config.toml
arch = "crnn"
model = "audio frame classifier"
dataset = "single English command words and digits, spoken by a formant synthesiser in many voices"
train_examples = 78125
gain_aug_db = 6
n_mels = 80
hop_length = 160
input = "log_mel"
spec_augment = true
win_length = 512
num_classes = 41
output_stride = 2
norm = "batchnorm"
hidden_act = "hardswish"
depths = [1, 2, 2]
kernel_size = 3
stem = "single"
widths = [128, 160, 192]
rnn_width = 192
rnn = "gru"
bidirectional = false
rnn_residual = false
rnn_layers = 5
optimizer = "soap"
beta2 = 0.99
learning_rate = 0.0047
beta1 = 0.9
shampoo_beta = 0.99
eps = 1e-08
precondition_frequency = 10
max_precond_dim = 512
merge_dims = true
one_sided = false
adamw_lr_other_params = 0.00086
max_grad_norm = 3.0
magnitude_pruning = 0.3
max_steps = 4000
batch_size = 64
epochs = 3.3
lr_schedule = "cosine"
final_lr_fraction = 0.05
warmup_steps = 80
weight_decay = 0.2
adamw_weight_decay_other_params = 0.05
Rows from block 4 of a small audio frame classifier, named by matrix and row number. Each number is 50 + 12 x the weight over its row's rms, rounded and kept within 0 to 99. All counts start at 0.
After each channel's rows are labels from the 100 clips, of 14976, where the channel reaches its highest value: "top examples" is what is common among them. Only what is clearly more common there than usual is listed. The data: single English command words and digits, spoken by a formant synthesiser in many voices. In brackets: how many of the 100.
# conv: width-3 conv (model.blocks.4.conv.weight, 192x192x3, each kernel summed), inputs 0-191

conv.162:42 61 41 35 63 33 35 43 41 45 38 49 37 62 61 67 60 56 38 51 46 46 54 51 42 53 45 61 42 64 45 37 65 44 41 55 62 59 45 37 41 36 58 34 42 77 35 53 51 57 51 62 51 51 52 52 61 50 61 55 43 56 43 38 53 59 39 65 35 58 25 73 60 17 61 58 38 62 60 45 64 56 56 61 55 57 83 45 68 45 43 49 54 40 45 33 33 87 58 40 52 42 75 49 55 48 51 51 28 50 57 53 66 51 23 44 43 43 58 71 42 47 51 16 61 67 62 58 77 24 61 53 51 76 38 48 57 43 55 50 50 50 50 69 41 47 52 55 65 50 60 52 42 56 62 78 58 56 59 53 73 66 47 50 47 53 35 58 29 63 55 22 61 54 56 24 54 57 55 60 51 66 55 45 41 44 45 52 49 51 37 48
top examples: clipping (43); /p/ (41); /ɑ/ (33)

conv.161:68 36 49 53 34 74 54 53 39 50 61 42 50 59 55 69 50 44 57 78 28 35 52 69 59 50 46 39 50 34 67 51 33 60 40 25 73 37 49 55 60 37 50 53 45 35 29 31 58 55 37 42 44 58 70 43 58 51 47 46 40 80 58 58 28 66 57 49 50 50 46 48 36 31 42 35 55 44 52 40 65 45 56 41 45 34 49 42 48 54 57 21 50 66 68 45 62 44 43 64 54 54 52 55 60 46 56 56 75 54 49 53 44 48 47 55 56 44 56 64 46 43 23 30 67 78 41 55 49 64 43 53 35 37 70 58 47 66 62 67 42 68 47 50 51 69 28 63 41 54 52 63 41 55 41 62 35 72 55 35 54 41 61 42 45 53 43 37 50 42 47 71 75 48 48 23 62 35 70 46 33 47 49 67 40 35 54 45 64 51 35 51
top examples: /ɝ/ (67); /aʊ/ (44); word: louder (33); /ʒ/ (31)

conv.85:50 59 57 54 57 52 76 54 56 53 59 41 51 41 62 68 60 29 57 41 27 47 44 46 67 50 34 40 50 74 33 32 53 39 33 60 65 66 39 47 59 39 62 41 62 62 67 45 48 38 60 72 28 65 49 39 50 31 29 66 53 58 38 66 56 37 53 66 61 38 54 59 26 64 34 55 68 54 53 50 75 67 60 52 63 59 58 30 58 49 53 46 58 67 74 47 45 72 51 57 34 59 55 52 43 51 31 41 51 58 43 50 36 31 45 67 48 42 41 50 53 28 58 39 52 44 52 53 59 47 37 59 58 48 57 53 36 84 51 35 34 40 58 38 42 57 59 59 56 63 59 56 50 56 82 42 30 45 56 42 39 49 30 46 73 51 40 59 56 57 30 47 26 36 48 45 63 68 37 53 58 56 59 57 35 63 59 59 37 63 47 61
top examples: /p/ (55); /ʊ/ (34); /ʃ/ (34); word: push (34)

conv.189:68 37 60 63 62 56 55 56 35 30 51 42 52 42 64 50 42 49 40 69 30 65 58 60 25 58 65 61 67 72 60 56 65 61 55 76 38 29 38 80 53 56 47 44 60 15 50 55 70 55 46 41 46 33 50 41 52 70 61 44 48 41 34 43 60 40 49 62 39 53 46 46 36 83 61 49 43 50 62 48 34 65 64 41 61 60 59 48 66 57 44 49 44 29 41 53 53 49 76 34 58 56 51 50 63 40 47 47 59 48 59 55 62 52 46 49 74 40 43 57 48 45 39 48 47 50 55 12 33 39 73 69 46 47 60 33 68 42 43 47 56 44 52 55 49 49 38 38 57 59 73 53 57 33 61 34 65 67 46 43 54 62 40 40 46 61 64 51 41 77 51 42 53 42 47 63 42 50 50 66 36 61 39 36 48 52 53 60 53 49 21 55
top examples: /t/ (68); clipping (34); /d/ (32); /aʊ/ (31)

conv.38:51 34 57 54 52 52 53 63 59 41 62 50 50 50 25 72 63 57 62 65 56 35 34 62 50 61 34 66 50 52 44 63 52 57 56 39 59 63 60 43 73 65 48 29 59 45 67 54 68 69 44 68 52 23 50 66 35 49 56 72 42 20 50 43 50 67 55 50 74 69 42 60 45 70 50 54 65 37 49 60 60 39 32 61 54 65 59 51 61 46 49 52 52 50 59 20 43 50 51 35 36 52 50 36 38 44 34 48 52 38 37 56 53 67 64 53 65 45 49 41 33 47 52 46 46 35 59 42 48 78 31 39 44 57 62 60 35 32 45 54 44 50 67 39 47 63 48 52 72 47 55 62 44 27 54 55 74 47 49 70 44 46 50 46 43 50 22 41 56 76 40 54 51 51 73 69 54 58 27 65 64 26 50 42 75 52 50 60 50 56 49 49
top examples: /k/ (81); /s/ (49); /ɪ/ (27)

conv.0:43 59 45 33 57 42 41 50 36 50 40 64 46 48 49 53 38 68 67 58 69 33 61 52 53 52 40 69 40 42 49 47 59 73 59 41 60 61 34 51 68 57 40 55 39 27 50 58 39 58 65 51 28 43 60 60 41 54 70 78 55 28 48 43 39 47 21 45 53 58 46 40 47 57 71 14 39 56 65 68 51 43 66 58 58 37 34 72 50 28 33 45 75 47 39 44 50 50 50 56 69 34 51 63 39 53 55 53 48 46 56 46 36 54 47 44 43 48 34 57 37 63 47 63 62 69 45 46 58 58 56 28 35 58 72 68 49 32 49 40 58 47 67 69 69 51 56 48 51 73 60 48 39 38 37 49 82 52 57 42 68 40 34 55 43 50 46 74 61 43 59 41 40 44 55 43 64 31 63 41 59 67 47 57 43 61 46 52 70 48 65 50
top examples: /s/ (61); /n/ (52); clipping (38); /ə/ (25)

conv.7:50 61 46 68 62 45 44 73 29 50 55 54 74 51 49 20 64 52 50 31 56 51 50 55 46 46 37 51 58 57 45 32 42 27 53 45 48 36 42 54 57 45 26 50 61 46 48 39 48 32 38 34 31 60 50 45 45 34 49 49 59 60 58 47 63 84 40 54 59 46 36 64 48 43 60 41 69 35 54 84 58 30 35 83 60 51 44 53 42 57 55 59 40 48 47 40 65 76 61 56 54 47 64 40 80 50 21 43 47 50 37 54 52 49 45 35 70 32 50 61 52 61 64 50 42 51 48 48 62 57 29 56 51 55 43 41 70 50 41 42 37 74 48 31 50 50 56 34 49 39 75 43 49 45 52 56 59 56 72 81 47 58 70 48 47 60 35 41 48 56 43 50 58 67 53 51 56 35 57 48 49 59 56 56 52 29 44 29 30 66 50 47
top examples: /k/ (50); clipping (29)

conv.114:25 46 32 42 45 56 50 50 42 61 65 62 61 57 66 53 28 62 50 61 29 46 51 35 50 50 48 27 28 50 66 34 20 45 58 57 45 19 39 58 50 55 50 42 44 56 63 54 36 50 49 57 45 67 77 50 51 41 19 39 85 57 53 39 38 64 46 43 52 45 43 34 53 75 51 49 40 28 54 41 41 53 33 43 57 56 48 72 42 40 50 53 53 47 31 32 59 55 56 38 73 75 43 64 56 66 60 44 56 38 67 60 37 64 40 43 56 30 55 49 64 44 57 40 45 50 37 56 36 30 49 31 30 62 50 48 47 52 56 54 68 47 53 51 48 69 55 48 42 35 66 55 32 57 39 42 46 41 70 57 44 43 42 46 50 37 45 25 77 36 56 51 36 43 50 38 59 36 39 39 39 67 37 56 52 60 42 32 47 41 50 42
top examples: /s/ (58); clipping (42); /j/ (30); word: yes (28)

conv.184:62 61 44 80 50 31 35 52 50 44 38 30 53 47 52 66 54 61 50 43 56 46 52 40 56 46 33 50 29 47 51 50 70 45 75 70 32 53 50 50 48 49 49 58 51 67 71 45 51 64 49 52 66 36 54 59 38 43 39 50 39 39 63 63 60 41 38 20 42 60 52 34 58 64 48 37 47 37 81 48 53 72 49 22 40 51 60 43 60 53 45 21 69 50 42 51 55 50 64 58 44 61 56 17 51 62 48 38 48 50 48 49 50 35 54 58 33 33 22 59 55 43 46 47 62 50 41 38 60 54 66 61 40 54 50 46 46 52 61 56 72 63 48 45 50 38 37 49 30 43 50 56 46 52 71 47 57 61 33 57 36 56 53 66 47 24 60 74 63 28 55 46 50 60 58 40 39 59 63 43 59 62 42 67 64 33 41 52 52 34 59 88
top examples: /k/ (71); /æ/ (58); /ŋ/ (29); word: thanks (29)

conv.75:57 37 43 38 46 44 60 59 62 35 54 61 53 64 46 42 53 37 51 54 79 38 48 38 36 54 48 60 43 63 33 84 44 51 50 48 51 45 35 58 44 46 40 51 51 53 59 64 91 48 40 60 32 23 50 36 61 64 87 44 60 34 41 61 47 55 36 44 80 40 50 52 41 54 48 46 39 58 43 40 45 45 33 32 34 50 40 64 29 31 72 53 45 46 44 48 42 67 73 47 50 62 59 53 59 52 49 45 56 38 46 43 41 61 34 69 74 42 33 73 47 49 51 56 67 49 54 54 57 37 51 43 52 45 41 47 35 34 59 43 63 50 71 59 52 44 70 41 56 48 56 63 54 75 53 59 34 59 54 34 30 48 58 52 46 42 61 50 39 55 70 53 52 76 52 57 61 49 50 43 76 50 64 78 45 48 35 52 38 50 40 55
top examples: /t/ (82); clipping (30)

conv.96:67 55 71 42 49 45 41 44 54 51 68 50 34 40 37 67 49 55 46 54 34 55 47 25 39 46 54 45 49 57 43 45 57 39 36 54 50 42 47 60 44 58 82 41 49 50 50 48 34 54 71 53 47 51 70 44 53 52 46 47 58 50 65 44 40 58 42 43 42 35 51 71 46 21 54 44 43 78 43 46 31 34 44 64 45 48 38 69 72 37 58 58 52 49 54 49 57 36 65 42 53 46 42 38 53 39 18 52 54 70 56 88 63 38 65 52 49 60 50 53 50 48 58 63 43 71 42 52 52 37 68 54 45 42 38 56 42 34 51 55 48 32 51 66 46 50 48 52 41 47 54 94 50 56 61 50 48 31 46 51 35 50 33 51 71 54 67 28 50 56 64 72 66 64 53 13 52 50 69 50 64 64 62 44 53 50 37 28 73 50 39 45
top examples: /s/ (57); /ɪ/ (39); clipping (37); /z/ (34)

conv.160:39 52 21 50 64 59 53 34 75 30 62 35 58 41 50 66 60 56 36 52 44 45 57 34 50 33 54 57 68 70 47 36 47 45 55 50 40 52 17 50 51 54 61 31 53 65 48 62 49 51 43 50 36 50 62 71 41 40 53 55 58 49 42 33 51 46 55 54 57 49 27 50 54 59 62 45 46 54 55 40 57 67 60 57 31 33 45 57 46 49 44 37 52 66 68 64 56 53 48 22 33 33 41 38 58 28 49 44 62 45 63 51 50 38 39 25 48 31 60 64 39 52 61 86 41 71 59 49 51 50 59 60 80 52 25 38 65 52 53 44 49 54 42 25 53 64 60 37 48 49 54 54 57 22 30 49 50 50 72 38 44 54 52 40 29 55 40 33 68 29 69 53 33 53 36 44 61 36 62 46 56 54 65 43 48 34 51 49 61 48 50 56
top examples: clipping (42); /tʃ/ (27); /eɪ/ (25)

conv.10:53 65 35 52 30 41 45 52 55 66 49 32 42 82 45 56 48 57 62 41 49 50 28 28 59 64 45 48 48 63 42 66 31 54 76 59 56 50 59 50 76 60 43 55 31 61 38 50 58 29 34 37 62 39 52 49 50 58 34 63 42 51 22 49 54 53 46 44 44 58 50 10 41 74 28 61 45 48 60 58 37 44 63 46 58 70 38 72 44 50 42 23 52 35 51 54 60 52 43 59 61 53 46 45 46 63 40 62 58 50 60 45 48 49 45 50 32 24 68 41 56 52 49 52 65 59 36 64 52 48 56 27 40 38 53 46 64 61 54 51 57 49 40 53 56 66 71 39 23 60 50 64 45 58 61 33 43 42 70 55 54 54 42 44 50 47 63 42 34 42 46 44 60 69 46 56 54 63 50 38 64 38 81 38 41 37 49 46 58 23 36 56
top examples: /k/ (59)

conv.77:64 34 46 26 56 53 35 50 67 72 28 50 54 49 25 39 50 50 54 79 50 55 54 44 44 70 53 35 39 34 52 48 47 85 37 71 38 23 57 67 57 44 58 53 37 37 59 34 50 51 45 57 83 50 47 46 41 59 66 57 45 59 53 56 64 43 91 66 39 57 58 42 43 60 57 48 60 66 45 44 61 56 51 62 77 29 40 50 45 72 64 68 55 48 52 47 39 69 34 38 40 87 55 70 46 46 47 56 57 71 50 52 68 46 46 42 50 64 68 58 28 53 54 55 49 50 65 40 56 52 55 61 65 63 42 43 62 67 51 59 55 62 49 56 40 36 51 49 50 16 50 50 50 49 50 52 55 41 57 50 57 49 76 48 56 57 50 38 41 42 45 45 50 40 46 56 49 46 67 39 42 40 50 37 40 36 50 50 50 34 58 41
top examples: /ɝ/ (76); /ʒ/ (59); /m/ (59); /ɛ/ (59)

conv.181:48 43 56 67 44 41 48 27 31 29 54 45 31 50 51 51 75 29 58 57 61 46 37 70 36 42 57 47 52 48 53 68 51 43 49 69 51 49 46 44 44 48 71 40 42 49 39 52 51 58 47 59 61 59 46 29 57 74 48 52 57 43 55 60 71 29 50 64 37 78 49 47 61 49 66 39 44 34 47 58 36 50 29 32 50 41 55 50 17 52 36 57 74 56 58 42 41 54 60 74 76 31 50 83 45 55 49 50 58 35 47 52 38 58 47 41 45 50 66 44 61 41 25 47 47 38 46 39 42 50 35 44 29 50 69 84 56 38 61 24 58 33 48 42 54 41 43 44 37 34 57 63 47 48 42 59 49 52 56 45 44 70 77 51 53 43 40 53 64 31 61 30 47 58 57 58 53 43 37 56 53 70 46 63 50 61 54 50 70 55 42 54
top examples: reverberation (66); /ɝ/ (55); /ɛ/ (36); clipping (32)

conv.65:46 37 45 41 54 56 42 27 47 42 57 48 33 56 50 71 56 39 47 48 41 47 41 56 35 37 39 65 60 60 50 75 64 71 43 44 39 41 57 52 58 56 53 39 60 56 37 62 46 54 40 50 62 72 55 58 61 46 48 50 57 20 53 38 65 60 75 61 40 51 45 76 40 55 50 50 68 69 50 38 75 54 53 44 65 46 45 48 23 34 40 80 46 34 44 38 30 35 62 42 50 36 52 53 26 50 44 65 48 42 70 50 39 36 53 79 50 68 59 41 31 51 39 44 53 59 43 61 63 48 69 39 39 52 55 48 79 63 59 57 44 49 40 47 35 58 47 62 40 65 53 44 64 51 54 51 61 49 63 48 67 39 51 65 40 71 20 50 67 43 32 45 67 69 68 56 53 58 47 49 52 47 48 46 71 62 48 64 76 32 58 54
top examples: /t/ (56); clipping (39); /ɝ/ (39); /aʊ/ (34)

conv.167:54 29 54 19 48 62 56 39 41 33 50 51 59 44 57 50 65 57 41 82 29 47 53 35 53 52 46 43 40 55 62 52 39 38 42 36 65 40 52 80 42 62 54 40 60 45 25 25 46 58 28 32 41 55 50 45 54 40 50 53 52 70 27 39 71 58 52 44 59 59 53 46 59 58 59 52 58 43 53 64 52 51 48 45 50 47 55 47 72 59 73 58 68 58 49 52 60 53 64 70 45 61 52 58 57 64 58 35 54 29 60 52 52 55 50 39 57 44 41 34 62 66 58 60 54 71 47 51 49 64 60 58 41 37 53 55 76 55 61 56 60 78 52 44 51 62 90 40 42 34 59 44 57 60 41 48 53 50 57 47 45 43 87 39 70 51 46 43 38 50 73 67 47 26 49 60 75 41 55 56 66 67 62 68 46 56 55 64 58 46 53 44
top examples: clipping (46); /ɹ/ (35); /i/ (29)

conv.142:57 32 82 47 60 72 45 40 78 56 43 47 57 62 44 31 41 61 48 57 45 48 59 60 59 41 58 65 50 43 61 55 74 47 40 45 55 39 72 55 51 44 41 66 47 48 68 51 59 49 47 71 47 53 50 20 52 61 40 64 29 45 47 54 51 53 46 72 54 57 65 47 36 50 29 90 64 56 54 42 51 30 51 33 44 66 66 48 66 43 62 50 60 51 48 50 63 46 43 49 47 65 48 48 49 49 49 50 67 43 62 51 32 48 59 56 49 70 70 49 57 62 47 38 46 51 40 49 52 60 71 45 58 50 30 42 65 50 54 64 34 36 68 38 52 49 57 68 31 42 45 58 83 59 63 51 41 65 71 52 33 64 61 16 47 50 60 49 50 38 35 58 63 54 44 80 34 53 50 53 47 64 58 44 45 27 54 30 61 44 50 40
top examples: /p/ (67); /ʊ/ (56); /ʃ/ (56); word: push (56)

conv.151:61 42 43 52 47 47 59 36 35 31 44 32 48 57 64 64 84 54 32 55 33 55 51 65 33 28 44 35 37 83 48 49 43 44 62 57 54 42 55 56 44 51 53 58 59 54 24 50 36 64 51 40 63 87 41 50 60 50 59 53 70 44 66 21 54 31 59 38 67 44 39 52 60 52 53 52 32 47 60 56 58 38 38 54 44 42 48 49 52 33 42 53 56 53 34 61 61 41 57 55 49 43 58 25 52 68 68 55 57 63 40 49 55 37 54 47 46 49 34 50 44 50 30 80 18 46 53 53 55 51 39 36 56 79 61 46 58 55 58 41 68 53 50 74 50 73 63 48 25 56 25 47 44 60 50 45 37 46 63 36 50 50 66 56 53 52 37 51 57 51 41 48 43 40 58 32 77 67 49 49 43 56 57 48 47 32 50 36 67 56 41 43
top examples: /t/ (100); clipping (29)

conv.93:39 52 63 36 46 36 77 52 50 50 50 62 55 42 67 49 66 50 48 55 48 32 55 53 55 43 24 35 70 40 45 53 67 40 46 69 49 90 40 25 43 42 42 45 54 51 65 60 49 35 73 51 77 43 67 61 46 35 30 47 47 54 45 46 52 54 62 64 78 29 34 69 44 45 52 67 37 55 49 63 52 49 54 55 65 35 69 50 46 37 33 50 41 54 36 37 34 52 56 61 35 70 39 50 46 24 50 39 54 50 49 56 63 67 54 66 42 55 53 53 50 73 34 60 62 58 67 51 39 50 42 50 37 34 41 53 50 73 45 50 52 66 53 54 43 27 43 43 42 53 52 66 50 71 64 32 43 44 49 55 50 70 48 50 50 37 70 78 35 36 44 59 52 52 36 63 57 52 57 67 59 68 72 64 56 34 48 48 44 50 56 62
top examples: /p/ (89); mains hum (44); clipping (35)

conv.134:66 57 39 43 61 36 75 42 41 70 35 59 45 31 38 62 50 41 59 51 48 65 42 39 51 44 50 43 50 58 68 33 47 68 55 66 41 50 49 81 43 61 41 58 51 40 29 40 43 48 18 53 34 34 66 38 58 65 68 69 64 43 23 46 48 57 36 62 69 48 42 47 47 19 49 40 35 18 40 62 47 46 59 40 46 51 34 60 50 32 45 45 59 55 62 42 39 59 58 46 57 55 50 48 61 50 47 29 41 85 49 42 62 50 37 26 58 65 40 49 52 55 39 36 61 27 48 51 59 48 59 73 47 54 44 30 64 39 43 70 47 55 55 60 51 40 50 42 65 59 42 41 61 51 42 69 61 68 60 50 56 50 55 57 50 43 60 42 47 58 39 44 42 63 65 65 49 29 57 59 45 62 82 50 58 42 32 37 63 54 54 50
top examples: /k/ (79); /s/ (48)

conv.49:49 35 59 46 58 48 31 35 30 77 55 70 44 55 43 50 46 46 87 54 50 51 49 36 59 52 50 61 47 33 23 32 57 58 49 59 35 33 57 41 44 65 55 50 51 36 43 69 31 59 55 50 86 58 37 61 46 57 47 60 41 45 50 65 56 50 49 31 52 46 40 50 54 49 34 47 68 59 50 34 27 55 64 53 63 40 89 45 54 53 69 44 46 72 50 52 55 60 71 47 41 57 49 68 44 42 65 45 46 48 55 53 76 44 63 40 50 44 55 55 56 69 78 46 82 69 53 42 57 55 53 50 57 31 49 57 43 52 32 48 41 56 47 38 64 52 46 49 63 23 49 49 71 53 35 45 56 48 54 48 51 50 76 48 41 51 50 33 49 40 52 56 46 67 43 37 29 40 56 47 51 40 65 38 55 66 46 55 56 38 79 59
top examples: /s/ (87); /ɛ/ (58); /k/ (48); /j/ (39)

conv.68:56 38 42 29 69 48 64 47 41 50 46 49 56 50 36 42 50 64 66 60 55 61 45 68 48 38 35 50 47 67 61 33 50 58 53 61 61 56 62 49 49 47 70 34 50 65 52 56 35 69 31 46 31 43 58 53 62 43 27 58 39 58 35 56 65 51 78 62 33 45 50 43 44 50 53 48 63 58 49 23 62 34 34 32 34 50 75 70 46 44 61 53 50 54 46 56 44 33 54 53 31 43 28 60 44 79 47 49 47 54 62 39 58 46 46 42 47 38 70 57 26 37 50 37 41 50 50 24 46 56 74 33 66 63 38 35 68 50 53 52 56 34 41 47 46 41 55 44 38 43 60 54 58 54 45 47 42 25 45 65 60 43 66 31 23 62 44 48 43 48 72 54 41 32 49 54 26 53 45 63 56 55 71 45 48 61 50 56 32 88 45 48
top examples: /s/ (45); /ɛ/ (38); mains hum (35); /j/ (25)

conv.14:35 45 42 42 55 30 61 36 35 46 40 47 58 59 51 36 29 54 37 51 61 33 45 33 47 48 47 54 44 41 55 52 60 48 48 73 62 63 45 84 52 42 60 44 67 38 42 53 64 61 67 63 42 50 52 70 48 57 49 34 39 50 34 47 56 49 57 47 68 41 37 39 39 38 56 58 48 33 53 49 33 61 44 75 71 41 42 58 56 56 50 37 51 45 68 55 36 64 60 29 67 54 52 50 46 43 81 50 57 43 33 55 35 74 27 34 50 67 30 57 44 39 50 51 58 44 69 46 68 62 58 63 48 40 28 54 55 59 42 55 50 37 52 39 22 53 48 51 52 48 57 55 46 59 81 35 38 53 41 62 66 29 40 48 37 53 30 69 75 38 31 65 18 57 55 58 49 51 61 62 53 29 54 66 64 36 54 50 57 45 50 48
top examples: /ɝ/ (82); /ɛ/ (39); /m/ (36); /ʒ/ (35)

conv.45:60 44 37 59 54 50 48 57 55 60 54 61 36 62 57 36 40 48 50 35 60 71 53 80 67 60 56 43 60 35 43 56 55 32 69 44 55 68 50 53 45 50 46 66 50 39 62 28 23 45 58 42 56 59 30 46 41 77 68 66 34 51 67 51 41 55 48 36 79 42 51 58 46 47 45 47 40 31 48 48 53 59 13 63 45 39 64 37 47 63 37 48 58 39 28 63 65 29 34 62 59 50 34 53 43 46 60 50 43 60 74 22 90 50 40 48 54 50 49 53 35 78 50 42 52 50 47 54 51 53 53 37 51 50 67 44 30 43 50 58 35 59 55 54 68 55 53 45 50 70 60 44 68 27 50 51 44 58 52 41 49 44 48 52 40 43 54 54 46 57 57 51 54 47 51 44 55 38 54 55 39 65 68 76 58 45 38 52 33 20 68 45
top examples: /p/ (80); clipping (35)

conv.130:39 49 65 40 54 11 39 46 68 41 60 74 31 53 60 58 52 53 49 24 67 55 51 56 61 49 73 66 50 50 67 56 60 64 34 27 52 34 45 33 45 54 32 37 48 41 40 39 63 51 67 56 35 58 31 31 50 50 63 48 60 56 22 68 47 55 42 53 48 37 50 51 57 41 56 60 37 38 55 61 42 85 58 56 53 55 41 59 74 50 08 59 47 45 48 59 64 45 54 39 58 40 62 49 51 52 56 72 31 43 56 53 55 49 50 35 62 76 36 59 66 44 50 53 40 61 59 53 61 52 42 66 56 44 53 65 66 68 51 41 38 59 62 50 38 47 71 40 64 35 52 66 54 33 51 37 43 62 54 46 48 46 55 41 72 68 41 45 53 58 47 65 49 56 76 52 31 60 43 40 58 41 66 33 47 43 51 61 59 49 41 44
top examples: /t/ (63); clipping (43); /ɹ/ (35); /i/ (28)

conv.144:53 42 51 46 44 63 47 42 57 56 48 56 45 62 74 33 60 58 65 63 56 54 50 50 46 51 29 39 67 42 23 39 50 44 45 56 53 38 70 56 42 45 82 47 66 57 50 58 59 60 50 39 35 47 60 46 35 36 78 45 38 54 62 44 50 36 47 52 43 58 26 74 78 29 58 49 52 44 54 30 37 64 59 68 41 48 38 52 69 55 50 22 45 64 37 58 39 27 63 52 44 42 45 44 55 41 46 36 69 62 60 40 75 49 51 38 60 44 70 52 42 48 39 50 59 60 50 43 41 52 56 54 71 43 53 39 35 57 39 54 61 45 57 53 45 35 49 25 56 64 76 45 40 57 48 38 60 45 49 22 49 71 69 42 66 43 48 54 45 51 69 64 47 48 23 54 62 54 33 43 71 79 66 64 49 27 48 50 47 54 58 45
top examples: /t/ (58); clipping (39); /ɛ/ (39)

conv.56:51 38 55 52 38 49 51 68 54 63 69 48 50 56 35 56 44 65 70 48 57 40 39 76 52 42 39 34 35 50 50 52 68 52 58 53 53 55 51 25 37 41 46 24 48 48 66 53 53 61 59 30 52 56 44 45 35 52 58 66 55 49 53 56 35 50 61 71 39 54 38 57 40 59 63 44 64 66 43 47 48 50 64 52 55 61 60 31 38 58 52 47 46 55 52 21 67 59 47 59 49 58 55 41 71 76 47 50 61 57 52 53 22 41 33 53 49 75 60 57 45 35 44 42 50 55 51 35 45 59 37 49 47 48 44 97 34 43 28 54 60 51 29 35 54 42 42 29 49 30 41 48 52 73 38 67 36 49 57 47 51 36 69 48 59 41 59 56 57 60 47 47 69 43 65 61 37 51 44 23 45 57 50 43 48 62 64 36 56 94 49 51
top examples: reverberation (80); clipping (46); /ɝ/ (41)

conv.148:43 55 50 39 56 63 38 65 53 50 56 41 55 45 45 52 60 53 48 57 50 59 29 84 63 50 40 64 36 38 59 71 35 64 28 32 50 35 48 59 55 44 51 50 68 47 61 24 65 55 43 57 66 31 40 53 59 55 54 63 51 51 44 56 63 43 39 50 52 50 52 52 47 56 54 50 53 60 45 17 50 57 45 30 46 50 55 61 52 39 38 75 70 50 57 47 47 62 62 53 24 40 60 63 40 48 61 58 39 50 64 61 50 61 56 47 40 38 48 62 40 57 50 41 58 27 57 66 43 68 51 62 50 53 53 68 50 51 34 72 99 63 54 74 49 50 27 64 60 69 66 52 60 65 65 71 54 50 44 62 60 50 40 31 34 47 36 57 37 52 61 61 56 26 41 51 49 29 38 45 35 45 60 42 50 66 36 49 30 38 55 32
top examples: reverberation (63); clipping (34)

conv.164:52 59 47 82 43 39 61 52 53 46 43 59 59 51 44 72 40 56 60 27 39 68 37 55 62 35 65 61 38 63 55 79 50 91 44 49 47 53 52 51 40 40 37 46 49 67 75 27 10 41 44 50 45 42 67 45 50 50 60 44 38 62 43 62 61 46 55 43 46 67 47 62 52 37 48 73 49 37 51 58 23 63 55 48 49 41 69 43 39 40 57 42 43 50 48 41 53 40 43 42 49 57 44 14 70 48 54 47 42 66 51 72 51 61 42 19 55 57 52 44 53 49 46 44 45 41 57 53 49 50 53 45 54 66 49 37 59 56 51 59 50 50 36 55 50 50 53 24 53 80 44 52 52 49 59 62 46 58 31 51 65 43 71 51 37 54 46 51 35 39 72 44 20 33 54 45 53 55 58 56 65 56 49 43 52 39 59 70 49 74 36 50
top examples: clipping (65)

conv.118:51 44 47 58 63 44 67 53 53 49 40 48 59 34 57 63 41 40 65 32 40 69 66 66 65 66 48 30 55 40 71 36 35 62 44 49 41 59 47 37 58 42 60 52 50 73 69 51 40 55 62 46 60 49 59 46 38 54 57 73 54 74 37 40 47 54 46 80 60 60 18 44 48 36 53 58 31 12 48 35 64 54 50 44 40 38 41 61 37 29 50 44 44 64 34 50 53 63 59 70 51 21 49 55 37 52 56 71 46 50 32 39 58 40 41 41 50 59 47 44 37 57 61 36 59 69 49 47 60 50 34 59 62 50 48 39 60 29 39 49 46 38 43 50 54 50 46 38 26 53 70 58 83 40 62 43 32 58 55 48 55 51 45 52 43 60 50 65 72 51 52 52 36 25 43 67 19 63 52 50 64 58 63 62 59 52 51 58 52 49 41 42
top examples: /p/ (69); /t/ (57); clipping (37); /i/ (29)

conv.67:36 45 10 36 56 61 49 54 46 51 69 53 48 56 49 41 62 63 41 44 64 31 33 35 45 48 38 42 48 53 43 55 51 46 55 62 34 38 51 39 41 74 51 51 50 30 32 58 60 61 63 69 42 66 51 36 65 39 31 34 60 55 41 58 35 49 42 42 35 43 50 50 62 50 35 27 45 62 50 83 60 46 43 58 55 39 37 52 21 58 42 69 64 50 50 55 67 61 58 45 49 55 66 49 64 62 39 48 62 32 37 43 58 59 50 62 53 38 50 31 42 64 56 66 53 54 32 54 72 21 41 52 72 27 46 55 48 55 53 33 42 50 26 45 54 43 68 45 56 43 61 47 39 67 61 39 46 65 80 62 67 54 50 51 43 58 44 36 32 31 68 60 77 60 51 37 49 56 43 50 35 51 60 65 47 61 44 48 52 35 44 49
top examples: clipping (54)